config = dict(
    model='image diffusion model',
    dataset='analogue clock faces',
    train_examples=195000,
    image_size=32,
    horizontal_flip=False,
    conditioning='none',
    arch='dit',
    objective='v',
    cond_dim=192,
    norm='layernorm',
    activation='gelu',
    mlp_ratio=2,
    head_dim=32,
    fused_qkv=True,
    qk_norm=False,
    dropout=0.05,
    inner_norm=False,
    patch_size=[2, 2],
    layers=8,
    width=128,
    positions='learned',
    optimizer='soap',
    beta2=0.95,
    lr=0.0026,
    beta1=0.95,
    shampoo_beta=0.95,
    eps=1e-08,
    precondition_frequency=20,
    max_precond_dim=1536,
    one_sided=False,
    adamw_lr_other_params=0.00072,
    grad_clip=3.0,
    steps=10200,
    batch_size=256,
    epochs=13.4,
    lr_schedule='linear',
    final_lr_fraction=0.05,
    warmup_steps=510,
    weight_decay=0.0,
    adamw_weight_decay_other_params=0.05,
)
Rows from block 5, named by matrix and row number. Rows with one number belong to one neuron. Each number is 128 + 24 x the weight over its row's rms, rounded and kept within 0 to 255. All counts start at 0. Numbers have three digits each. After the name is the row's rms in percent of the matrix's.
# fc1: MLP up (model.blocks.5.mlp.fc1.weight, 256x128), inputs 0-63
# fc2: MLP down (model.blocks.5.mlp.fc2.weight, 128x256, transposed), outputs 0-63
fc1.4 091:101096110132131120079130149129113133116122128112123126133096181120130100120100135146133092135107131097148169141104091099125099119114121133106113133117122103201154145120156125148101107142137110
fc2.4 100:115154134111125109087134127123104148116113155137127133146149124106109116117131102125115179102139110167150147118155109122131081144123114122103151145127092143175139131144121156138172157187155121
fc1.5 096:108134138131119161145157155183146102106110125124127134098151133121147184123161125120136089106109124140112192099164129130119107103133142118163103155198105114138166139109154105095110109108104135
fc2.5 093:125144126113112115150141151155137107137118144078112126092117139108127153100141121125137147146117136126114095113123142146137117099117153163106120141092143113152163133128114118055155181163130111
fc1.6 085:099120069136133182193144142136077131101112136083104172103112105144143109148127135123114117123124155163123141140100131102109134123160147139147129145184143131157106157116144155091111105133133110
fc2.6 099:143110147202150160166107178139145111139141129148116151107145170149190126127120129134137160103141157131118126128140120122150154155097139115119113150080132150167110112152128124122131110112153128
fc1.7 111:109121123125161133139123155142128153073121136111102121131136137110150119120192149144122119075105156092101126126124103126117161121110139142093172147149142126131158137125144082137102097118133133
fc2.7 123:144131118128181122136142122103126132173125082113072131112147130165099113090169131145123147115095128109099132090151131130122152148138124110167110143105123084126143120124158100124119191096113128
fc1.8 100:130093109119159182138144075152116150145118125141126142129117131133115126133163127125159148138165149127108143126139178155175112161112144140123115130113118162103085105097139111077136127148101108
fc2.8 101:134149135107118159128110197148120146124109100129124112145153137142130124148166093129128129182093127139100120137124133125113102138139163118135125123129150106105114160080109077107126204151107138
fc1.9 090:122096121166081113099102167136131145155156141126130109070101131092125158151080145126086107129152099126131126121147146147163104143169129126135122135133125128090137134105140064147120133152132109
fc2.9 102:149129114152090171133141090117125116106118116148149120072106131109075131140100098125113175138096131107166120126112151124106115142115092151168142122155116125110122138130148119134147134131152172
fc1.10 081:117131103134126130117095106161164101142106134105113093144137098097116123108114139102145107125142160161158150115186128102147156136160148112088136105137139123149140094126123133093099128152088072
fc2.10 095:145136191185149148115125127192113119110108119117123116114114170157135115119129150126118125174131155117104123133108132122113182125106148143134118126123089108145126128147136135127142130099117180
fc1.11 111:165089093115077149109123101146138087107118142110163111134169153150174118127125118109128138110117124082131091123141113147124105087119121146110110166153145136115129104094147131167119153140140119
fc2.11 078:101086110145117137146182106152133124142109132135144145144100127112133106123142105139102072109116151126139115187103126093149132145086146124159137137090117118100159145071163116135126085145129112
fc1.12 093:143136119155129112109132169214162130111127108102111137143116160111135147085134107147114150080164131130126135144112106148144136119137088126132109134162094103142117107148123139092106134159149096
fc2.12 092:081129135106135095135105096109147125189136146117129150133115087100138106069108172140125124112098151111117152105135122144153125107104109092137134113090145113155104126119127090122129110192117141
fc1.13 118:124142149119133149122137102129096123120094141176151113137142102150138148143160118090137156127086111171109116108114110110122120137138163124144098143103102147124149158142126136159129146140084096
fc2.13 143:127113129088120152127123124088172084100155099088125109107127155136126164156168111099151145095139143112152150131159115137110147118098143137115171124140114082118127113130099119120142091149125118
fc1.14 080:123131159096096119104153132134158133121123126120087115161160123127135159140168120117126117128170147156117115153167101124173140129129124084158131190136147132131079126120122096121111167139128105
fc2.14 088:135144128100102098151111131118110112158164143125097073174102148111119125101137084116149146128098101169122094157116103158121097108117098138083130130154097105125086128142150109105155129147139150
fc1.15 094:137119143133111106119177124078101101103120141163101097104131129116142099101051121111115122136127121113114112133170159102108106130122141170113113179120114161145109126172136180129126108155128075
fc2.15 085:130125120148113101166076118135164106125121116107089120080127118145093109149090107124118084102120145141120144106109146168095098123123134067127153192142116063118120093153170108116120115152114126
fc1.16 115:118147147130144092151105109109137117085115126121127098129126119117129118134119132119070114145164109055082134107110111137115126133132116106125103124129150129144100121130125123139134144122131121
fc2.16 093:189101150145144118122196127134130111139107169137158115130132124142099106138121098077133129124111126132066094180137114104112129144101177187145142132116116092112116142116148117160116081136112098
fc1.17 071:156144130186137102101163106138133124108135111128148130147101102107161151116118148134132124129120000101094101132096118119118150135096123110136104129100120139115139130116131095130140151153111117
fc2.17 087:164108148095139138110081087056137108139141149139140144148128138140131140137109115127107144128119035136122144121141150118154140148172138157130138118155143164117147129114125137125093127146113137
fc1.18 094:098165150124107091101114078121152096143122110135163096142117159125126162127103088135191094133146134150120138139119133143096161127111106160093156117092102114109153129142143191176148131156140088
fc2.18 093:126087138094117119131113128067128131113171106132136133106160152128113175125164141128155116128127136165096128111118141150143109105091167110125117150160187144113098137148131096158147148143178167
fc1.19 109:109134164122138115128147111153101105160165096127128101109146080137160080133159120095147161119143125113104120167138163117086149151102130150144126141087113172156144119128110172136127146090123088
fc2.19 087:128146155148135103117136111142141108138130151143130146078150178143105109144179102086145125119110114140081111176125146149122150131142148139094147141149125105177132148124146130131127121117118122
fc1.20 108:146120115162142155069128158130161128111143135130132124125157151117161141120127161121135127115163121088107105128174140104103171134127163120136123123116107105147178139147115133142141081152163107
fc2.20 097:096160106142077162131093112123118142121133149123133141096095101134128107127119094119114140148117135109149098108088130120171181121143125144116114110176147160134166129147112131117136123132147126
fc1.21 111:090099138076094126128127119105141098144111154090126117139129127141125128121111159133181099110084168097160099128133113139125129119131163130105161077124106115087129127128102123168093136134137139
fc2.21 083:124161145096107149140088162127102097111132098168111132148160144143143145127131158166155131170176127101124132143107138124116102103150114129118096085141160134095138082131146116164137137122149134
fc1.22 098:133118111092121150112109150154125119156111140130111143105110140181137179099118138082115156101081155187163108165162152111124114117147122120122093109128135089130156132123117139144087133117125109
fc2.22 114:134130112136147150129163106100124117069154125091090145106150116099117169098141162120131130113119121094121155167157182150141146135143103131128138122125111145066183167149120085110166136129146182
fc1.23 101:142107121103118118141129137140139127150085122116138142127156167124147132155125104118161142106127119104122107118120149110159084113118117133152153081144120168087093137137128146144163133147136147
fc2.23 101:156114108120122146147174137142114141140135158146089087125155094127139101117093128126127114160128120113099150110125138117177061125115097132105135094105088100083129102118125177137124158161137120
fc1.24 100:065147099120107118097133137159135109147126116143130108155123154136165110132123126087114179103114153155103144169185110100151119104136169137100127119128129113109161128140143147171137129159124136
fc2.24 096:042133174104122125142120126083181137143087137130132136139118144117088149143140131131124123122155143184134132186112110139086130119083159094132161126142144124129145137143156122132139109131146122
fc1.25 095:119081129165104120152130104108134132120126149117118117136068106133178127144145151153111102104178087098209118124161141128133165120114118134126166171130144133147111122089144132149139165139103113
fc2.25 088:139150089139119104173131125175124134142158114145154132150192130094160126139152127158129167175122106075175117121093123146150164096159128098143078155133137079147164130117114132130104094149091101
fc1.26 085:077115158145117128145138115135138114123109154167116141133145112146112148139147128155119124116075111135120129141137125116099160142092131097158135161133146161101148133121100108079099118146138128
fc2.26 105:155134106148126121160131136130129159146110107132139120155139056125122127104134111117147141104144122115121143063132117165109143126116121114096115139125108082132129139124102113096190167114124112
fc1.27 083:159146132136126120141126109140085134140101101130163122141122124116200134119141077133109117151146099141113159145140149138130112172101122124122098143161134125122139114111141123108095065157118125
fc2.27 092:178092170155138145126102107150154127121140147124136123163103129139068119119137142115142174123105096105149115144120144106131114091167138151127171129117133099121127126116139126135133182135123132
fc1.28 109:165120136130145154141105073148136124151130141155123119123157157114177163128142141179137134121125157162126172119163149112128138175146120133138071091169139118113127142117140116126118165121148159
fc2.28 087:122156170108143142134175116059173118117121123129134141146119122106127112131119130112095115126161135133112131191112160118111127168099136120145142128123126105091105131135133153150134138139157138
fc1.29 140:102126130135125136106117126123103143128137107143152130102094147085148136151114115151134091063101164168093158102118122144116130136077133156113132091108126102127153119106148194111095125150085124
fc2.29 146:109136117132138147110138130121143134141114092120172133111150093160149132129103118170091172126126127167145116133135104121117118149191168117135117106109133142128153140136108186087166122124138094
fc1.30 094:139089151132088161140141205075142155103122133109156156123085111165071107165099128122123159125084115128127117154111100118143140124172136131150151148124111179122093093111132112146130093117127091
fc2.30 087:124132136115111129136139203119097147155114158128130148138117107109130099134095137095130143160139120140120146138106170141127134186118098124157063141144154126135113155118152145144158157134160147
fc1.31 097:110104125122091076128109167099115156087150115138155108131093148118132156135123135083085126113139117081131167136123112174131131109152116080112084147113147111120136138104132122143097147121167103
fc2.31 077:124135138097119141110163126145142148124105132120166120129133128130119115102132110089100177128097121088149106129135103103144123141125137150185141130157108143096133140137136167136211085155167128
fc1.32 101:133099175165128137113156134184111144121112112132148154119134106059138171143138135121133151107114105172132153176153135131106162120091148090084159128142092159138122178167133160136113145140130114
fc2.32 081:074135131154098143128150109163187115111110125133150164098159151166126124141139125112162130134166180119170088145123116144139181110144155146134138123123166110133119109110096105133129121170122088
fc1.33 086:179162108071149109124159146092136127117089123170123131097134129123136123096097118115144071142095098169136090119124148110065123112126168117109160125122113111123127114144090144138151144105140110
fc2.33 095:136103135092148110122121118143109123130142132116149128115143130121143120090149135138124156132155134138098161095097149129152088101105115144154072144112092149129139089108122139125117143098113125
fc1.34 102:105120135144085156110128098166130131111122118145071142100098076103148121083127134116168114100159154139120115129115169146127128106103147138185152120150130097091130100174100123125110122131100166
fc2.34 098:145130095117092105133119126144099163140170126116121149133180139138114170099134119132109145128119124132145071139146142113142130130137127087085078115090150129112132143132118099181151125173110065
fc1.35 096:167139122118127090157140120180133132163066132109124085107116133139139137116117107114131128096123123111121114109118146151151114154132123115096123068151147151148141095141116109162118132148121126
fc2.35 089:190117139119123101162110064172172103106135117102152121101129120137126148110141139128128148121110161131139115128148124096142140151095111112145138123124147082139132144113151109145064091111112145
fc1.36 089:127110149159128148142122135182117122120106123101079106136085131102131069128169120123130106118142119135119145207104131090111132161092131145117177141157146145111106118120120129092083122162125109
fc2.36 090:142135105163154115138163118112120122138121189136123115134150094148138116140144117146128130162104134157155137209138147154129103165130124093151091142109104118112092123101128109114153123092155127
fc1.37 100:112153063162104108102172119152152128147152093112134122120078113143144172120145116131131158130152141115112149154113123100121162121126119122147110115150092109123105126113159150134154097125110134
fc2.37 097:140111131143106135109125128152128151091133115128146144156113122144133184105119126146144127154116139155131148173132142096129177116147107089069137125114139144137178160081128090126125153149134098
fc1.38 092:119106149145113155129100143160135127120129122138130154138113115104152134111106129125110112131163147143097118164098141146153125118111152127137144192129155077157156131100151118100096123100120095
fc2.38 087:138148110149122118102130139170128141132113106155124129148119125146166103140089099149150134161086075137145141118114154117144126135137122145131129158143145136142110145087116101093179138110113110
fc1.39 094:124136118123142150151118143117111131091157150148129110117090124145136114148110120131123106141127147098131088066123137103118109137190117176155138177139102069126195103088124144124137112144131109
fc2.39 082:118111133149142140096114169154120130148124089125108176100152135162130125139069117111116139176154094098152098140135156090157106099107130118108105147116145156112146152093131163126131132164119068
fc1.40 119:148133129139133132137100117120083133114097119123108120193117105094077123066092103127135095119131111091140125143102117131126143129145107097150101133119142155174126110146098117164119109167092131
fc2.40 099:125129108134116198120178113128159135114123136092152125115126115114125145094167088112115153150154138129146163146135134120106112125090113106102157139104133154120131136107129119126172124159133104
fc1.41 082:125098123148082160105129173122148122104104120157129143126158106139131151181120148143122110133158122105119060177118146118150162159172140107173114133156173157136089160150111114125104141094131117
fc2.41 088:138142132107111121137123130144138098121124134111111145188138140104152131145139157073118121112108163058138135120120161176112146180086149129130110114097131106183077100097086110113108116103076136
fc1.42 084:191127094119137130096128183165116139100119130132107130135125111133159110124132151137128092108154112166143137133104123170157134137139138117112133101109130104166164089161127143160128165140154157
fc2.42 084:106129179108133141096103076126169114131097100141088153116138122153135123123126178088159145095132117151148127143149130130086082139120131168115114105124116153166132163154166121151167113167124164
fc1.43 086:095089153153096140131101128139127164104157110125068102081137110170133105144154148152143151148148161104125124137174132106102123105132149143129105118122140149125084146144111143115137136150113116
fc2.43 109:143117111117083172110125156140128217117114146138140086099080165111128135151127113155125135145096113126134132113089132134131196153117131123133102119129150142143093097174137173106149124127118134
fc1.44 092:097133126109121141118126108144091162165095152151150130151122110157134133098159138104135161119119123131113094154102098111120173139138136109185133165124092153150114171110149096125118139169110117
fc2.44 100:166142151128104118119083142163112189125168124168153151112127103126127128122120133141119112130096129120122093099150126134164093119139142123119135127095147122082108112120121124114160168131140150
fc1.45 097:136165164133161145092131144149104167149126091116108165085170142115118091147123134086126122125123107148116133163141140128128089142125116115137095115108105110084148109103159124120149147117154106
fc2.45 095:118106101133160149104117160134171156129129152138132158133081085143103091134110117107120118131139151141131124151104169129135140149126158144132146112169144160107127155114118115122121106087135130
fc1.46 095:076113134133116107094170101142143124138141130123123122104147096091166076094137083110147140127136118121138132159100155121129054142083127127116151135114096124128167092168162142145122152179146113
fc2.46 094:150158151126096118124074179121099118129115169153125156121088119109103087108113121103116132148099109134165137143149166138119085175116107147115118130154164153119137121142170111150106115145137148
fc1.47 086:099161128147137125181134118125103113111124093150146151129112115149114185149084110141137128126083122094109195137105130101104146164118143122135129144107138119132162154118120110099171120117140113
fc2.47 101:133101136139139122154120123161110128159132144133158121119152139129137172140128118116127096098134132151130091125137098103126133131128154159154122177164110146135144163117153108115157126166138140
fc1.48 094:120146192123101112092122111150176149155145116149136106156159153097115156110151111132151136133121123107133115152120118135145149141091093116113143143085111149132114128131123103167123157132133148
fc2.48 102:131128133102089125125144091086073142128112125136146108131102116119102136102134099128121144123111140116145136118120132167149145164133096132143133129186125088128141123093115108142132147070138119
fc1.49 137:095090091125107098116107122148136116110124140125130117130130117124147199135145091123108156108169137140104191105090136140132105118179163095085132155100104123140115132132153087158145148086097089
fc2.49 146:132142129120120179126145125134111141103177114149146134145076111139130099132120110146127107108110138115123146100116146084185110108143101121157156127142147120100160132112135136136126139105184086
fc1.50 103:083139158113167106171088119154108092136043115162135148123111131109114113144122109115117128130148152123127151090115110086149072136129122103111101120119159094099179139127158157142142115126118121
fc2.50 089:097123117108140111130159137078149093131167110104122112139109104128117126140127123099121175095146128148141106138107138149118162103143114140057090119131111158158140129144091090148111132172098100
fc1.51 078:143112140138113150107108129173078141157112092164115119112115103139152116123153126148108146097133161136146144160147098151075108122121122111123119163128147109132125143111053122127111139119127126
fc2.51 088:121142147096124126123120134155107081088074161089150128146134100145127161145173136127140150095137086136094086154158062115151114123127154129160117118135142131116158154125119123090143109139104123
fc1.52 114:090167149126144144143130107168113156119144117121092130131116144115147148148147149151112093142107158119133124122135117107133110138091184088144123127109118149118130159113134137134141151113166124
fc2.52 115:131160100134136128101104164093148126117124097145124119140085082094121144127109139152123177133118094123123093166137116141065123159146133098126143132153164107134133164119178113109094107129159133
fc1.53 131:134150140145112150148126137114112158101126132122040123126107159139167109127136158147115154125067134124111123152116141090146104131125118128116151118136111180117104130146120137167126129135120146
fc2.53 092:100148109131127124090120159113123149141095133144139145130122102110117134138109116144103125131131127135134145142130119140137125147116135111149145149131155163120176104086120122078169107110104049
fc1.54 105:114141107150124154099131040144110137131171130164096107161158150104119108128105124144126164145080136179151113160151108086135098160131124138123139117153137134129142166139134146094116168137105152
fc2.54 109:123115113112107105106129185101095124150105127161138121152163111134116110134103133107131100115157081096114159139127124120089113131125111113095097159121141172113115100146131162115173116145140186
fc1.55 099:142092179111126121153152155132109136129105113127152170126141115104130120085150154121153132141089087092130134103137180119149127118120131111084131108142103091126132147102142150124126135147089118
fc2.55 108:133111126120118123138114126125122121135108122125160159116126131127107113093128128094133134120181129089165160123096174142122149136129129128119119129079157167175118113099077149117125128146061163
fc1.56 101:118116107128117132152131119134116155080115117131131090131132129146168088103076126161150074126097099076107146161109161083160123157131099154135148136096137139170128145088091135134126135122118141
fc2.56 093:147124153132089122176129097108153173140109133108142142125122105104128114088133104101130188114133140113125113133146151159116143176103096075131118130154095100163134115100126106133131124141093107
fc1.57 089:126165151143127105159146138158107102148136111126104161142156118094120151115152082106147111124129109111095171087075145109133054113161130151116078128167119144095144135118142185114173107116122122
fc2.57 097:117105104179118100147122115107118121120131114155127135140097150151111174065147121108129120079080166094149116138163142108099098148111139077146162112112097152109142150121155178086112095078134173
fc1.58 076:110148133116121089123133112122103126101109108163099146134139119069129134143156142121178116112115120131106099158144124112123113178147128136101137134116104156116141138109135151116113150112155146
fc2.58 095:155111108133094126109112093112100104137158130110140150125108198122140133153152081141128149127121186137122155155095128146117119146103150145168123138116175108129161121131152142120148123109131120
fc1.59 092:097139110123095135127148156059082141104150143130148142142117114196093135149119122089138133121108109120122117147093141082095092130103137119137132133119129140125102126133133153145165086152147120
fc2.59 073:104134095116135131155108154107130156140116116122126136146091097069144146120163116119144130098123154135156085121103165190124114158147150143121094112138098131161123116131149154136171156139143133
fc1.60 077:146123123151049123125134113144124125100120134118114169095118148137153180131142162159100139139167125139164154152155136126128105178100079108125125167136153060115083120102148120156133103119133134
fc2.60 085:172106142154111160083090115061129115117157158148146141154129141128148144129099120129111136134106126129137123123124153137162141103113137159129146143137120104114120172120155149140122115081154154
fc1.61 072:112158138136178116081121104132170133161121126109111095141127124118162114153142090101120152119109104111144157105141120170140133129144132117129124109135088117134173135131111112107119147135111109
fc2.61 092:157094138162149125088103093142104108116124152137121140143095147148098126159132076128124133150118107138111114135084154080112170146151131151122143137146159166126142149130125119131094141114123160
fc1.62 092:120122143124158110164123133108126141129104101123143166145089107082132105154086128176147149146192118097114125165104110133125110135138105135101182125139119142132104177120062138158141128145130123
fc2.62 102:158133111111139119166160141130155142113134140089124153140109105152141068147094150106137127133085091118155102144149145138124141143126108101123086100137142143141093142092092100157103128144127153
fc1.63 102:127104101142124159107119151120090156126143127143111142117137163111141211103102143107090139151137126129128120114157152141151078122108120127175125141145121103125111156121144084114132121150121082
fc2.63 103:122099105125156150120164103094163115093132120131113113124132084158095152098127134128082143147117128104151127093125144140097102124138159130172104141114187146095115107146136085141127141138140167
fc1.64 094:139075119119138110114102076128136120130108122120114128160148153090120107112129126152129138099148154144128136139157139135158144135138131155115147069122153174122099136143148130158068151107121146
fc2.64 085:125163178081165145130119129063178136117134125115138159168102108086138128130128154138112133131137137109108143186112160140109146156110147119139132109140140123103124111147150161116103123119144129
fc1.65 092:150117154112158076136107126114127093111087135109151110123117139103150104136096119145185096141143118112136118117176174139144100150144100137099107119097130153127127162158118136139122091110143156
fc2.65 084:101129108092145145135118120037108145137122133118140127113122131092097185122114109144139130100126131152174133116102135129089146109108121124134191128137152097132137113167154144140168129115147136
fc1.66 089:124107120117113082120122096090078116129105127140121147129124114160151140111109162095115098179107133119122106153117107108099113119093103143106138102095129139152149139147122112156152039116106106
fc2.66 100:126087126139121162121079116103157125116127116151120153167093152117132141148090108111100149082112121140155133129140124129126130157158116094133181109142114127163142148155138154136098136107099113
fc1.67 089:091099088138159129108067117122121155140152130110140124118113134146131104140113171138109159106150146098178129125171116121163119137126105166156136145110118156160142129137110108161139143082124121
fc2.67 093:133105148131139135120172124115153179121138126118116136065122120139130148145115142106143097131098102113120112120107108139088110123159128121130139126141137115207125120116105133143125075073134127
fc1.68 081:140121124121086149159114102108109163129137128126105150149136112077085186086188106148126115163158148124099111133134089124162115146107129160163073136117129141091113105177106126129127121143116136
fc2.68 086:107148142103100133161088152058148128125163127169150112150114126120106119095186113157105143096115120141133142119136131132131142110132132130109181159162108126087082124169138123113151188124119121
fc1.69 095:093162155173106117121141142214123135125127133113099126091159160144139139139145146119123127106142134128156189122154129161141126123121112151119119146144104143148179124091131134084099114145141124
fc2.69 105:138086129169115116124139108177134157142162126086118175061074098125106154156129107127146132101116138131130083131144139129133150138130127104117139142104103109146171148089125126116153130180159132
fc1.70 089:105109103150130191127136140132170123114157155109114093120115093094102105133094110134113146106132127154147138098151144120111110133121173110132106145171134087113115122085127131091101192141140142
fc2.70 105:136161135147138136097130132136112105129110122115121100133175142155167114110153125136154110178150134151100151157118124122133148108116144168126095123104148166071122121095138107134139090116141131
fc1.71 089:132128139106147140134132125062110154104124105169139184099133123155162100119121122139131145146121139125073089142040121100099136106102146130132145123101114127134087141148094121164148128107120108
fc2.71 105:112131122099112150141131110073130135172155179100102122078110091112112064107117165144136134067116117115126167122188109151126115175123137142123141121146145175122074124144139100137122137126130138
fc1.72 099:103132148121128068095144140154156130147140128090123112125112141146139122148110128156128129115142125113154133148146130094134151118108109134095146134141114113169162174109145085152145136150112104
fc2.72 091:131126136128095089086122073121125100097137101159090134113138136101114101138100154183140149144114088112144097123138150174137145126128128105136147124118138153146099121095157112137124152135103132
fc1.73 081:140104099149183146114137115093132123147115138145159136156109113169126128081099114090115123147141109113079099107088117145155168116126181118128163090100168113139131105173117109134157116172150083
fc2.73 096:163149167104184135141105143142135124147113146135140165148141116121147113102120178110105130105094145167091134153151134106085171189179134144139093093171109185135134105162143122109081136144125137
fc1.74 164:109115136112161123116117092186141148106138107129154129156104099095091112151142118140149145114131104121143131114108087126138112083114113141107106099168131106128156111122108134151111110087096130
fc2.74 158:132158136127152102184139121145129095153129158109114122077134137083117108061149140126118092146112145108107110138105127130145079105129126161112123131088153087144091121143155098134145115140132130
fc1.75 093:170096118125106120147122141104112158130106111119127135138145124170069170143157125171091119120146083096116171180090115148149147140134116106190134124143152136132105097116138106137107150079121149
fc2.75 092:168147163121163115129143086099166154120141143151157128153108112115143113129140124162105136132122123123088087173132160116153096153132140142143108146147139118102111106116139154134082145096135125
fc1.76 076:126168164115081143118123129161128137151127119087107136130160146087126119137147087138147092119085113149166125133142117131118137155136096102121082178134077157127119128115122163129103106118085132
fc2.76 089:127120108151046118129115095061120134102130109134115126102086146140095098131121099131154181137164105116167125128130136138157136151110128150106167153137146108113119141116134169140158192123107120
fc1.77 098:120124156112108077132120115120141143097097135116111130124119146131106123147054129160111085124127143080155151104121138143149165113138113130165082125119172148099125122082190110179114134128143121
fc2.77 093:124167091134133136130118130135088125178156117091126161148124121096143137183124148134112129118116126064141108051130126140114167140140115109129148106134129114116127164107123133124105117087107131
fc1.78 092:118116162084106126135114126117137117179123119157150127139143155120117125127132132100155171141129113166134106131114081156138117143112126156169155140114127097076107163124087108149130154109123157
fc2.78 086:106140055124118134099074125121099123160160126157113128151125137103171090152152105132128093149100152149148112118120145103148152111193122128091126132107102185115161125128162136102132130149072087
fc1.79 086:143118088124144135165100127146108094124141142115104147132131137101134171155130157104130133172146125165138174123110111120129119143162153138110117127123120087152142156135137154110143123180134094
fc2.79 107:131131172115119120152172132157120091138084127128097159105125151165135151150178124104116157128139143151156099088155152100141136118129132152155143137130127148169156093133101122108101129195130158
fc1.80 103:089118171122113135126123106110150181110138141086064150148091130136151142153136130114133105182094153128153145082134156105144133143134131162112162095112131162134132144088106148128136118140114133
fc2.80 082:137124126140107135140128161157096185161105134179084129141147137130144141128133146097110129169169117100130116095118157132114129152147104094162115117148106085116124102115110149143150144135126097
fc1.81 094:140136111116153116158097132157089152112157126114165102120119127093151107103136103077127136130096111114146110112128130148148089140101146143123148111158118137132128133117120126152101127110114113
fc2.81 077:109131137119137116140139118148139125176143147125090155103152148115117130102125179129098100151099142084141118117136118120129056107114138136125127098077164106090110124132112075151151106158142157
fc1.82 123:139109119134110144107145104113109105136151145151099155122156118117167159129146154168096191155128119131137202102144130120106121138114133123118122106168151150128067137139155086102132164115108164
fc2.82 110:104137100131088144125121126139144124105098095138117084126128106139148108118129087178154100152150104132129166108133085112170133106168117112095153145129111136081117136131107129133171116119096045
fc1.83 135:126098112143104140111144143124140132110153043121126108089094158166133136101122135146137097070136167154097159091119114129100114082158139149111136136112105111116096129095143186138123135138070127
fc2.83 151:131175118154123124115122136139099124135074218140117116087142101073089116086127157174124167135103102132152104114152110134127100139098140123143114133114140147119102160124139148119123162130113124
fc1.84 135:145077141120145071128137149153144131127147134118184140110108127158115162130122103186138112161134072085134165130126151166116141158136112138123108117118147116141113161123128132153110101103104156
fc2.84 112:101147128140111112123137144164119129168103109103049154158149122159132132115077125158147106156109127099133156127134140120165148146105128092111105139132136145114160123102159115104154138089164147
fc1.85 091:134107098142141130091123083096140131101119185076137138131159148128124148150091124130074135127126138125131127167183118114129160131148109142121146109165163147147122144113161109157116108152124150
fc2.85 096:163104178129136106094171148113098131138119128156129152166053144176104111124127144141149128105151143137141137176112113138123178127136121141124144082091142111167134113106154111167113141193139149
fc1.86 097:146131156150104142124114134142156173149140119125140075128109128180167118155096114120147140152134136153118164104103143167120138125157148149137144120075156136142158110135190145139150144111112142
fc2.86 111:099130119111097110158143136101081139136133161103150139126167139097139170135129115142128100137105138139107132116134125132101138116143153138116135102139117120182127155123135121105135134118140179
fc1.87 094:145105136129094156141133129080099099108119156165140174110128112143135187162093126143125108144123143155120090146140141115105137115131098090131138185149176115122085119124147114150116141146111103
fc2.87 102:150139139075145164141132165099153112133111108123156139177142153118201161164102121124100126100141181171157140135136140141154131100114098173110143129132086114123110127117169128136148113130108126
fc1.88 124:154139125124121095148139124145115142155125106136140198219099092133117115158118127081128123129118113099164107134150141099146120122165125138131114122152172151142152129127115124142127127144115134
fc2.88 120:128136150135151082145135118126135122171092170101124133060127136124083131087148125163126121141125146124128087146149131149137081134164136126151157122050127128138099119134120095119182135146135150
fc1.89 109:131151135131164137118132114109148129156131146136118111153142114138117143106124144182163146102157155179149104120109148126100159125147138152102154154132118157165120165112127136091111146154127148
fc2.89 103:114108122111165109139114122113124183159144116158163094127140150081159138142156099150125116114117127131131134138113140137124098127104124135158105178127107088125124087150108138116135120106135160
fc1.90 122:134080148125126133111097101152109145083073135118140128105127111145114121103121131107095137133139118082141155116168106127164118140153126109105133114104150173139118082130160069109100141170131121
fc2.90 086:168141115109155117123169122140129132135142132154176134150123109063122093118116129116134125161127138138137101150098119129119112159098126142194095120139120099127143134147143135113115099166107144
fc1.91 125:176117137119144139081133083137149089130155150147100112132157137118150148112132097152139135102135127132097101122120116144097131124128131159132148130108130205127120108145137135114153132090112113
fc2.91 105:090107145134135137126133135139169090101119152102130124146129081192108142145141156118107126128154124066121119114131124148110139159111179092078116102109132125132117178103081098081157129131142105
fc1.92 082:142114102132133108108152109064120102119141113168153082110108115123160152124079106119126113197163122161085139099105158133105108126126159156127122111105109099104123087084116127150132118136115117
fc2.92 092:183119142087115123125102105145141149136131154085138117091134138126121110124127174107129136089083119154130134092172140115129110116116164130156134091181141144111118075123145127180124153115146145
fc1.93 103:117129114131134138124133131138126131176109109147129154129163145143150123124162123161135172127117156131141149079087151168103116121141134154140130156114139121122116106152140135132147143127169131
fc2.93 114:124151112096127155091138138100129171138160153124117115149140086132158111158098138160149121137136086126132128082160110114114111106163085097102155125127109146089143140163126111124123124130190126
fc1.94 099:140118140133111159088142133151144148084110135112138093120163138181152092138136150186128133124148146104104122178145132124124158134120146090138156149111102148151140100123149158114163108093142127
fc2.94 090:127108144162141156073088134141120156119166122137137107127067133124108119133125141154154129155148144131179092182128119119108156162141122132143086163127130138113169150118115160111099094095148127
fc1.95 106:168142104116144118143107141139158131140129138142158115109171205150118153080160144131136082117121110127074096129152098091135144148118190120156136131094127106164131137083166144134124087110109123
fc2.95 102:110140141121131110134124113148134132107083149117150077156105064121131119133128123158123153108125123112131134137161111113134114091159086177114167113156111092104136083103130177121113101120119095
fc1.96 105:146128106106126101160133149111092142167126121116146136134101149102126152133142117143105154143122132105097100145081148104114100156137102141130197158094143157145083156124080125179161139164131094
fc2.96 089:157120147145104107184186129205145113106167132126143109151130102174126162133115126072154119119156136097114127116120138163138123152109174153123090134153118074134154114160098127161144128123131147
fc1.97 091:121076110128136176144152147099096155131078132118139160119148123130113154110101197089110142149125170156144110112139144153129120139147137154135114104161124162124116149087129095096140138146098112
fc2.97 081:128134176121165160117126096102172128139124135139148107143085154122173133104135104132090156159129130138155140182130150084112113162132079118141157118105115112094101137108126137116118103125166162
fc1.98 086:089143114140100115103090140167171158123117123085155136104147095136130158142133139118120132100130129121118121183094095144142125110125112118143140144126117074138113135101159081126143162149138151
fc2.98 098:142112172110125146108147157139105144126113122145138176073119135108180099130105106110112147109100139153163121173167137121114122193143154124115124119114147166126107142093149136114137093215133086